A small masked spectrogram model, trained from scratch: trained on single English nouns, adjectives and verbs, spoken by a formant synthesiser in many voices, 78125 training examples.
Rows from block 5 of a small masked spectrogram model, named by matrix and row number. Rows with one number belong to one channel. Each number is 128 + 24 x the weight over its row's rms, rounded and kept within 0 to 255. All counts start at 0. Numbers have three digits each.
After each channel's rows are labels from the 100 clips, of 14848, where the channel reaches its highest value: "responds to" is what is common among them; "peak in band" is the frequency band that holds the peak. Only what is clearly more common there than usual is listed. The data: single English nouns, adjectives and verbs, spoken by a formant synthesiser in many voices.
# convs1: first pointwise conv (model.blocks.5.convs.1.weight, 256x256x1x1), inputs 0-85
# convs3: second pointwise conv (model.blocks.5.convs.3.weight, 256x256x1x1, transposed), outputs 0-85

convs1.184:104133143111145159136142135123118097121159139136181188152057156137134117127119128135146152125130089088123106133124093122131119145135127129091106145089114116101111109115108150137082140133138131074120121117139085144070142171128109101142132146113114094144128114
convs3.184:120138128116150128098105102061099146118124149120041127162141128132121129142111179160139105090133151135111155138166162153121088122122118130121089129130130122077147123127117123141153129098147114164152160139124137131160111128102061111140154147121097061139110128
responds to: rumble; pink noise
peak in band: 500 to 1000 Hz

convs1.245:148133100099120098159151122127134118119125094133119117127140134175141088143143153142110155082128133122144120093114175142142154148111125121104111135130120149149109119111112121111122139160140120107136158103161122086121112113122125171130157137125142110113154122
convs3.245:117047153151133132157105108101107075122138100123159153118133123130157145098122107106127140127141120130109131082085056142141095155133120125132161156104102120124138125087102153134138140126135101095179185100115154144087115157146164054138088108182162104101118145
responds to: whispered; /oʊ/; /ɔ/
peak in band: 1000 to 2000 Hz

convs1.212:139138127089173157136153126093113142136117101067172103159126152126115153115117122143134109120092099093092172141150099151113145119156150134186125140112102113119099064137145185158156158133139125129152095123112131097112145113136154186125130129091098158121125146
convs3.212:148114117174111160093111105113118093096095163075156092121139116095107174091158140138137100140131147099177142117136121143119088135108145161146103140100096125153144097085126139168157111132142133112159167162157143132111113143120123079150086167213132174075158109
responds to: whispered; rumble; pink noise; clipping
peak in band: 1000 to 2000 Hz; 500 to 1000 Hz

convs1.204:108101165104104149127131120148109113132151147122123122140107132136142108123169137120095121135145072095134129127108121136129164140099144129114175142058131122130128119131180150132151150105118117117133108121125096119122130215128109105159124146184129171144134143
convs3.204:107135127113117151128145102167174117140148116114138149121150107152139107143144092121128121132106102124130162105091089119083081123104142128141172143122117133127119139059138081134135125143129157118118165133131102099140152121122127149088122120132117154116106079
responds to: /oʊ/; /d/
peak in band: 1000 to 2000 Hz

convs1.80:136152142107148138085128126117164145128117181094128075154106141142139126156149112141124177135149134120140106110116106105118093105190156135109133144151100122140109118140155116127112116235132104146110178123117145135150120108105132152124155129143123144117108152
convs3.80:132113097172095135099105114156139127147097095153157124089140131129121167131137089116122147127109132128155137137127095093142106131128129072102170147117114141160117146089144126118105120073116105099126123101127129109135099087125145091076098110123157157124139147
responds to: /eɪ/; /ə/; /tʃ/; /i/
peak in band: 500 to 1000 Hz; 1000 to 2000 Hz

convs1.250:121162135129126143138131126075161087081111092133121104127107121147135117133100160119107156115097174093161137107104112094151169140159162107135152122103148179168109105122134116129116151126150108093130122139134150120076141136118122145142094150130151089141147131
convs3.250:186134142149139127114137120167149134092091112140081138139098152097117145146137156139139131121157131135107126103134144191124139174162124115128109071129152097119102125151117148126086115144126135182169126136121125178157145106111111099188081147119140083180133146
responds to: /t/; /s/; /n/; mains hum
peak in band: 1000 to 2000 Hz

convs1.190:145105130159132111120113124118149086092123097087180150099140143142127124111118135129128181145118104087104099108087127123158083111143125090137118128117089114132197144147089102106117125143156166120126163150131106132080131128098106111117206155141130126143097131
convs3.190:147160097141114093093113145160112106154136158108110130106121113137126120135163129120146087142138120144114153111185175128160174133141136099153120152101111140147066093174129113123122094144130119092159114096148125126125085130158099122111112129086112084107114145
responds to: rumble; pink noise; clipping
peak in band: 1000 to 2000 Hz

convs1.202:115103124144176154099122104147148106168106160047119113130112128155142123140125078134142131149131119141145125108191106095186148111120131122153092126169103133129140109176168155116140136127134112126119124156119017157128141105116105117151125150129131122116105133
convs3.202:125104125113110149121129138134147150099149148155113123141167137147123145143133131162107101149120138126111142156052094129136078132156118166120090156150122128110082136132162160138106139128142187135078145146124088124113113138157134122160143146123149172115122157
responds to: /ɹ/; /t/; /n/; /eɪ/
peak in band: 1000 to 2000 Hz

convs1.225:140137091097079109144139107139104120128088119115136150091113125130122104152088161138146116140161117112154148153147114114139188148164035132144126138106141124142165117124145124145111102112119102130087132111147110105149130113128110152173164119091122099123093108
convs3.225:136136126137136130137075100119083150109134124139135121140108134144089133133129123141150112173113094111131156102106125136104108096133118099109130124132176104136112151121087169147118160190128142137125152164177171122145129136118140153153127120151163125126108082
responds to: pink noise; clipping; rumble
peak in band: 0 to 250 Hz

convs1.185:135166117170159103106101112111128130117111107000133109121124121155161119111119183130127135135061151100124133142161146121186139131097115113097154117151112123126123109156133159130137149131145113136079124134086091136165127113145136127135136132066136143131152133
convs3.185:153113180146152062106137134130118128128127126089170121117142129045137070093136134132117088145103131127122115099152136095148162121098135132097154125131103126145143146153107139202119073139126121130126101130096158136132122134088146120124140100154141115147120118
responds to: voice: child-like voice; rumble; /ɑ/; pink noise
peak in band: 1000 to 2000 Hz

convs1.3:141148117092173088138123114126157119170155161131127123114135134141131150109148122157112122128098170063161185141149127149115113137171157138177153136104128113109127117152121129122111161104138118114140118165050109129148149121088147087095182087122121132130124130
convs3.3:151094132137121154112141125101123128117133183157151158140142116152107173154138070101102131120153144152130140136143113123156124106152149142113128116136109108144110152130181109124119120128152116153119093114073122189117123121151096165127103068104142144118146135
responds to: clipping
peak in band: 2000 to 4000 Hz

convs1.16:141104134142134086105118131113142118097116093134130149136133121146126140160138140105138116146125100186102152109159096173163164108090172113126094153178120125128091096083115131094104148145134113107118126160181103144117094115112129143111139109148131149167100067
convs3.16:171145067117164179117122138127117158109106124125120166119127131132128123126152126111111138167128135116088149123128135154097186130127126124123123116132069127100129109073093112132093145157118106145143106108109126183094121133211102119157127144124147160140138182
responds to: /i/; /tʃ/; /ɝ/; word: teacher
peak in band: 2000 to 4000 Hz; 1000 to 2000 Hz

convs1.94:096146097145150117133118114142132132154130167132121151123099125142155120111120080130103154116147115124111153154164108129113191137121096119155106150155149102116123145149112155131074128133105127131077108119104102167144133135141136098106147164103116114140112111
convs3.94:159110121110130138148141129107127124132145070121161159104141123130133122119108090111143156109103093126130166092110117133093103143115100106144128129134119105149141140032138098118103120112105152098168152112130185109160150137154149134138145129219135180116123119
responds to: /ɹ/; /n/; /eɪ/; /dʒ/
peak in band: 1000 to 2000 Hz

convs1.155:116126079122103149129106120106110071160186137122111128153109140104125184146135068137134122135123131100123158086119145133111126112132131119158162136164129111143144109115149118101145121124136115152192105138173111106130146087159108161085134127164106154134126113
convs3.155:072118106131145121177104128148135066100136124142126156154112121140155116105068108088111123141091051095159150138076072128124154102151123106128128134177096145118136113082122129118111099158131120125133144114104129114124124131104159089127152145159139152138127136
responds to: clipping
peak in band: 2000 to 4000 Hz; 500 to 1000 Hz

convs1.145:123115141104139142093136124113095195151116104114135121126115162122127075121134159160141146110144132151116112134091143147128100175117132129121103144125106179148160121173153155134145152104151125086103149130162091123140136141121117123143126127135154125070131102
convs3.145:120135176161126126141128126146164107084118188122090110100126137116136177119105157163136153145132153096119118159106123128116123142173125155087143117133175136146147137110124159133171130147153139141141103148129193136106150119137123197075161108131149108155133099
responds to: /ɔ/; voice: child-like voice
peak in band: 2000 to 4000 Hz

convs1.234:119098136101163145100117150112124118135092105120132102137087126136123132126133141136108101166177153083132145160127169044136089112104108139137167130108164168130170154155129106162147121124114155151117136094182155107174118150155145116138112129096164121107112116
convs3.234:121117109120133109159132101109113114106133142138088111148139122158122106098123141156109078119110110123125131157145157068145148108137096135151082128152134133136108085158113158106132104105130127145127147132184121132118085145153126084093141151162107090141113122
responds to: /t/; /s/; /eɪ/; /ə/
peak in band: 1000 to 2000 Hz

convs1.213:119133119125115110134144159146110102075165121104122102083145124125146122124110148147081124122149087127114139127125145109124155118168118135147155124126134126103115113096117133091109150136144118138114144128134125117159121116133102111124111064145147155120093151
convs3.213:125118121131114145101113173097117083063092095130119155137137135121127116128125150138121143148112112144078081115150137126160144130051166113102128122092099127119147163130147145156155123142132095172104134144123136133125144155188140134130148129127121112097101176
responds to: rumble; pink noise; clipping
peak in band: 0 to 250 Hz

convs1.242:184130140082112164140077121112111123144117143132106110121130114255114124117108125108154146111116115146107133129150130138123146082141239114138135123126152116129130123127111146116125130114121133137126119133109139097112135135142148121137129139119164150131159120
convs3.242:222110138152126125139128114149121113130141128134120150129154121082138088162144122132133126120148101000146143118127134123136114255121143106131133137137125135122152122115133129148130135138114124124149136135129130065130123127116129122114121128135134112151142119
responds to: voice: high voice; pink noise; clipping; rumble
peak in band: 250 to 500 Hz

convs1.195:086114131131134140124066164128123143119130117146125088086132129169125135160144142174090136122145078116157145141143092111093118147135103146147116197121104131130114139156098136131143139115118096099098090132107110077111136098159128140148090114095145093138089093
convs3.195:142138102168146125142146183120106117090090158110157152141109096085142094088153137124107128124109128069131190137108133141153097194151134115128160097128137143144139135135098101121134112130161071123168157119098142095138149146174119111115131135141092101098149072
responds to: whispered; rumble
peak in band: 0 to 250 Hz

convs1.25:129070210152085149131130138120120129118187105142133155140126130143168137117153170122175118154179102128150146119111131116089154132138097142105116110123154077127109113166138123098128115120121103197124109136104125150140137097101106127139123128141141093121132155
convs3.25:135110166139148111143127153188149142059099157096105126107133150129150129131102118128082143151101166128131098147115117143120147135154128181173090118124104139135143112138115137120134119153151180136124137159156110158175107130139152143164116104130136152079133113
responds to: reverberation; thin (high-pass)
peak in band: 0 to 250 Hz

convs1.5:128158123078098139138135111144130118188137061134117141100128124133137117122129131155152127145130141150116128097111173116078085137112155140114136175152159177148160173087115142119142125124144168095169129136190140126118133145099094121079173127124119100108123136
convs3.5:112137095125143098105091138114112121157122152159129087118100123103161129087129150100163108096135110158137134124161180113154155117137123121134123117121113157118125108140143120133174109160126072165154089151120125125148099152106109087096106107104117149172104094
responds to: /k/; /tʃ/; /ɪ/; /ɝ/
peak in band: 2000 to 4000 Hz

convs1.159:134138204123087081150121160108105154170131117107121122107124139157097129115110125119119131148102110099110103144140123145171157144125126129127120122113066151109192104086133128142147144118137115121133161148119152143154121164091157143119153106125122196162102169
convs3.159:110139169104172156123154162126144153132168161110109136086118149125108095133118111087105130133138156100095138130066110138110148141158098170159106128097107098119139106158106164173128129158110144099127090163120106136117115151110149128122134132125122126100126163
responds to: mains hum; /ʃ/
peak in band: 250 to 500 Hz

convs1.90:155106134150103158093130146094142090090173136129143123132123112170095141139096156123094148116143090127156115143092156144112127167148096151176109133091138116126134146118123181104150136153142108116152153150179118146147158114118119127154151147133123096126115137
convs3.90:136144120119139099191127108143117116167087131131102155168171131127158142164064125109122108139170086124174114109098178167068162130111132158148089116166150121100130147101164158121108146112131118147111114117128179129116104097114124158129156124097091122203131122
responds to: /ɝ/; /s/; /eɪ/; word: sailor
peak in band: 1000 to 2000 Hz

convs1.248:134088127142118096112123105115126179142144115138142121113102117147118096170162101103149087122103155160178137109160134137115124127127143138145134117142118111130132145131131169098157132103124121106128080155133124135143136136113151101132133130137172092130133134
convs3.248:139095125135140095094147127137164126162155147100116092083125137103116100132137151173142142075131171131098122150122134070147134144141135153111100113111131104157149149152109142142116130110141110152143119158150141060138110125119129113086129052130127128131108109
responds to: voice: child-like voice; /i/
peak in band: 2000 to 4000 Hz

convs1.187:166148144107149146075148138154171105136108108130108125140138145183104141075145102089137124127125182151131119112124144157163115152121116122145124104148131154151111115075139154121153145130140160154162144117087133113165119124135122110135128125081128148139120152
convs3.187:168080127164116187142138130150109121113106149153123150119133123109157129115068108122129114104141166190159090148095127098102104135159114126143165135141160123167151144125157124117145099102116114124152127133112141156153166102146137130120152140032147138145167138
responds to: pink noise; rumble; clipping
peak in band: 0 to 250 Hz

convs1.246:096128116118087161146123124123097100164151104108100149121128142089112091117109093170140130114112077122143156207104164142131119135164160114139151169175180139124089131109146129112131132116138142135106130141063119153139119089192148120111141127134112132102095102
convs3.246:120133134131133139117127144151134134152117087091128158102192099110150138110181115144165118124122096176102153118131136125131096133124133126167092153166117103170139122152145110131094128106107106143102161155178117125133136124146136135128124095161114136185122115
responds to: pink noise; rumble; clipping
peak in band: 0 to 250 Hz

convs1.12:084072150089097158146163129147153142171139127099144132092129137130118127112136105114117149101146147114155120142098119110148160147152161081085141103172128147090148114130126118160117163106157107112122086095123134099119123122139151144064130116160111088104115167
convs3.12:114120139089107136089110155127123143156171095135157124137119109122120157151116112071152107108108150158152143139140130122127118122102112121148158155142117124104186160102155113113105133144088159098109108139115146124123098109097152124179079162129135115110121099
responds to: pink noise; clipping; rumble
peak in band: 0 to 250 Hz

convs1.178:108112125131120143140105100150147139152169127115133145132145126159123126152117097079137114125141136176141088115115141114157123096111160172154111129111105104135109120146124139106123146141142103081169125106143167168081116111143094157152098084135130107105147099
convs3.178:118169149096106147150099104098153139163142168122134096101114118126164109118092136114113132092114159132139129168107117148158088121119110138118086162132114140140130106102124141091167137143141151133162133120132105113145091120071081132115101131110103084098143153
responds to: /ɝ/
peak in band: 1000 to 2000 Hz

convs1.194:096103120127095155141120115165149113161112143134119129133142136086109138115151101163133130135082128153071110134142115147138193103094080134162106130123093130110170064146147127139129148131134101152151119094104082147107148095106121126120106131135096146102159117
convs3.194:124102149150150148154125130130098132174087141110119140132099115113115102131145132152122137127124121094126106144190175100118149135110133146179164144100151105145101085128154132114095123101118102126170116133112137130184091145157112114140109147134104141085126152
responds to: whispered
peak in band: 250 to 500 Hz

convs1.36:139123135132000111062114127121136136153090121141131143146099137153142118174095103106172136141147120102148122125123116108121131138117125130124114132098082031133120136138123121133145155143172130137134129114126102140177126109112137142135123145134127152114124089
convs3.36:106114099101000103136100134136088117159120144114112113134116108162130117113124136150103133161142159107087135171120126118102142131099085111109068158105118193141146152137113144064130131112131144125154113170134123079127103143123150110131138154083151137121117124
responds to: whispered; clipping
peak in band: 1000 to 2000 Hz

convs1.205:106129161098103112122088130166124077117126116116136122126097148160142106127147123140144142119098103068126111108141143141150142156130125095155090130139113107145180121197160154101139139139125162133151166152146163180154130132127143104129103140109128077099110135
convs3.205:124161123132146135098123134125138149109122159132170132105180133095125107107092078163130098127137076109142125135130129137136139127129116125129099173134105098093131147126105179123140118130109100137179133112121083119191106131145123193090114139087138132128111165
responds to: /ɔ/
peak in band: 2000 to 4000 Hz; 1000 to 2000 Hz

convs1.150:112104112117119115131091168145119133095130124138162139119098117161121123124104132134120109136171072104136090132140122137150167162111115113140127129108156070140110103136099133149143139099135104118127131126115112141125104182125123161116107124146104117140124127
convs3.150:124129129129136148142120117142149148139137094105117117146100123117237122140156152111123114131134076121153122117125126146116130118148135131143159143154103200137111123096138126145125133083237151126117117145134128178141164124154090115166134146122113089132134160
responds to: pink noise; clipping
peak in band: 0 to 250 Hz

convs1.158:135143198112122152140149134148094101135121148092088140125114163129143175135138165155121096135161113126102133159126127125124169125103180088142127136138135130108134101156123122111107134170152146121140123130152111150111114133073128149134120131145094137075151117
convs3.158:145096101122068155111133116123135131115152134172136136153115151109110116093177092134203135132188115125110124114154175092099128121099100109131099141093118181163110114105112146096164126128144162119125129153059136097140139094132143103105094178139118155141135178
responds to: /t/; /p/; /ɑ/
peak in band: 2000 to 4000 Hz

convs1.189:113103096073136127111147180127155160098157146106101156142149174129132154110157119134123080144063101126173156126151104165146119162173176156126140146112158151105104101150130136132109149119121122088137076125149132125159129129113119148118194116164093155111127152
convs3.189:119146144134111122145129133140166103139119159121155132094115107118125102095109108091143027159119152116145094139119143086142113130169128121129118136131109099156082115143114149118129098163114090180148117129162141133134149155132120117141158190096146127135130168
responds to: /t/; /ʃ/; /p/; /ʊ/
peak in band: 2000 to 4000 Hz

convs1.4:093089138098118058144157138101095154137128156164096127124150146132108114111143131089111109131133119136117114149167110124087131139107149133156114124164156131114119139108146132122146124145105131146168130187122124169141127115122113101114101095152129128103114129
convs3.4:133136204132127096117103152116130149122085121130135183141137143176138072145137170163125095120144146143117120133166100132126162133148117100146128113082125122122169120173147082100161152157106129119149116105099115127136186132135117129127071142159077085095116145
responds to: /ɝ/
peak in band: 1000 to 2000 Hz

convs1.161:137123161115134104099090091127143143162152123121119134148127126131113142139129066107115147110144114126138107138109134109142112124137148113103182117132074154116149138118118143110151149110141133115137126127097100119140159143091132131183135110115092130128122154
convs3.161:086154131092139140102148118114128132119111114109105142124123131108103106113128202142138109103145132116133174122182179157163166089134147138117081108142157127072135118126124144155114119073143114128103120124105158141092072103095129063113148147140131094103130177
responds to: reverberation; /ʃ/; /tʃ/; /p/
peak in band: 2000 to 4000 Hz

convs1.81:125109117127152115099128116141135158110138146110158137108103129153144130153115096118121160129121141096154116157175128134111155129155111106110084146140067114111123142068106096126105136148131166130121131193095128137137124175109157104132170141117176119146108136
convs3.81:123113141119126127106127110099090182143093138127098147152132128113124126125124097132150151087152125135153149107196175188124121128162103134125165137132140122079132155172104144139138098109114135156226150144203103162111127145097138140123171113116096135095106127
responds to: /ɹ/; /n/; /i/; /dʒ/
peak in band: 1000 to 2000 Hz

convs1.162:125108137143135103108154143113128123116074088161142149138115103137160144128130154135108143106165149124157113120087121087109150101152127122117109079111096163155129136111083109103134118106150133152143062127127104108162171105117109130111137070185084132070141080
convs3.162:158165131164134152188142098109138089165153153077101094101141127168147150147133096118109125090169108125112088118117148151176124122140144110151169121144119167087141097146143121082141130071128141164129089141112085164111117098130143135137139136092133130120138133
responds to: reverberation; /k/
peak in band: 500 to 1000 Hz

convs1.172:153114165120119186150145134134075133103133135132107158101113146152106092093113095125137081139120129133153127105127169127115091106109156124123153102109145094101092149085107114148155109118155154141167114153121099125169128089096093096116116113141171161165126116
convs3.172:121144169177131128115097121135139157141088125105108155104105102101132104128185199153110133093144112102131145161172172109118097123112115152124111151141171147121094107176163141154105113097134127082146113092117155123140125110115108071119118107116103117134113123
responds to: pink noise; clipping; white noise
peak in band: 500 to 1000 Hz

convs1.221:101107108112140140173141130155144152131141099139159139131121150124147092139130139120145113132093159140111136117132092158170140123107146139114099129184115134171102076130140128096131143142158171133117126157133112120142124166114075111082123135152159167091119123
convs3.221:123104083097115106127108119127143104113147143166132144132148137135154111142100114103180113157196146106108143120084096110107120123169159118106124133121140156131130156148119139135109120110158091122172170153115080142137124100120109136112151106081137130176145132
responds to: /ɝ/; voice: high voice; /ð/; /ɛ/
peak in band: 2000 to 4000 Hz

convs1.240:126163160088166103137181136121128112133129131107136114137158122122120211092134118131121128123143098086143110120106113151138102130117113122101200121145158115138130169118090128091151113137110148161138086136133138120096121129143119132156113098135126185093121123
convs3.240:167101096121071085110158155096128090172142108110147132125145141119156142155129096106111131131124120136112184105100114126118126120105093140123100152093113141125178140120124102150120139134133147096116119127096113130096138136144130112111129095187150184088126147
responds to: /s/; /k/; voice: low voice; /ɑ/
peak in band: 2000 to 4000 Hz

convs1.88:116096179056131102130105111116149086141129150161168103125137128174125114116148126081139170112068149108148113149107105144166120138144113102152098123143134099179116138135113090107148088132136140133158126116126190111130140123125114091132177149181138126109115105
convs3.88:123072129137125157129120106180139058096124129120119128115135116119124131123109079141140209119107124156110110101111113101162125134155125110145087171135100123123118096082119073118172142133130158104126147145108142118151126164139120130122150095192130152106124137
responds to: /ɹ/; pink noise
peak in band: 500 to 1000 Hz

convs1.254:133142125119094122106113181097128114134150151131092118155113141123132087134147133091156145132141109091176117138136120152146141130119128120145116147128140099167107121115134088090126131115124138145154101139149138166101128132105148120098122186120119152094135122
convs3.254:134122147164098180140130104161182132083139171136195133087147136148118106141150110131121114182131109131146128147100108084076127147116138091125122091128151156181149141148165106114096101128131173066147139152086099130109124117111149115155150202120126161169126149
responds to: /ɝ/
peak in band: 1000 to 2000 Hz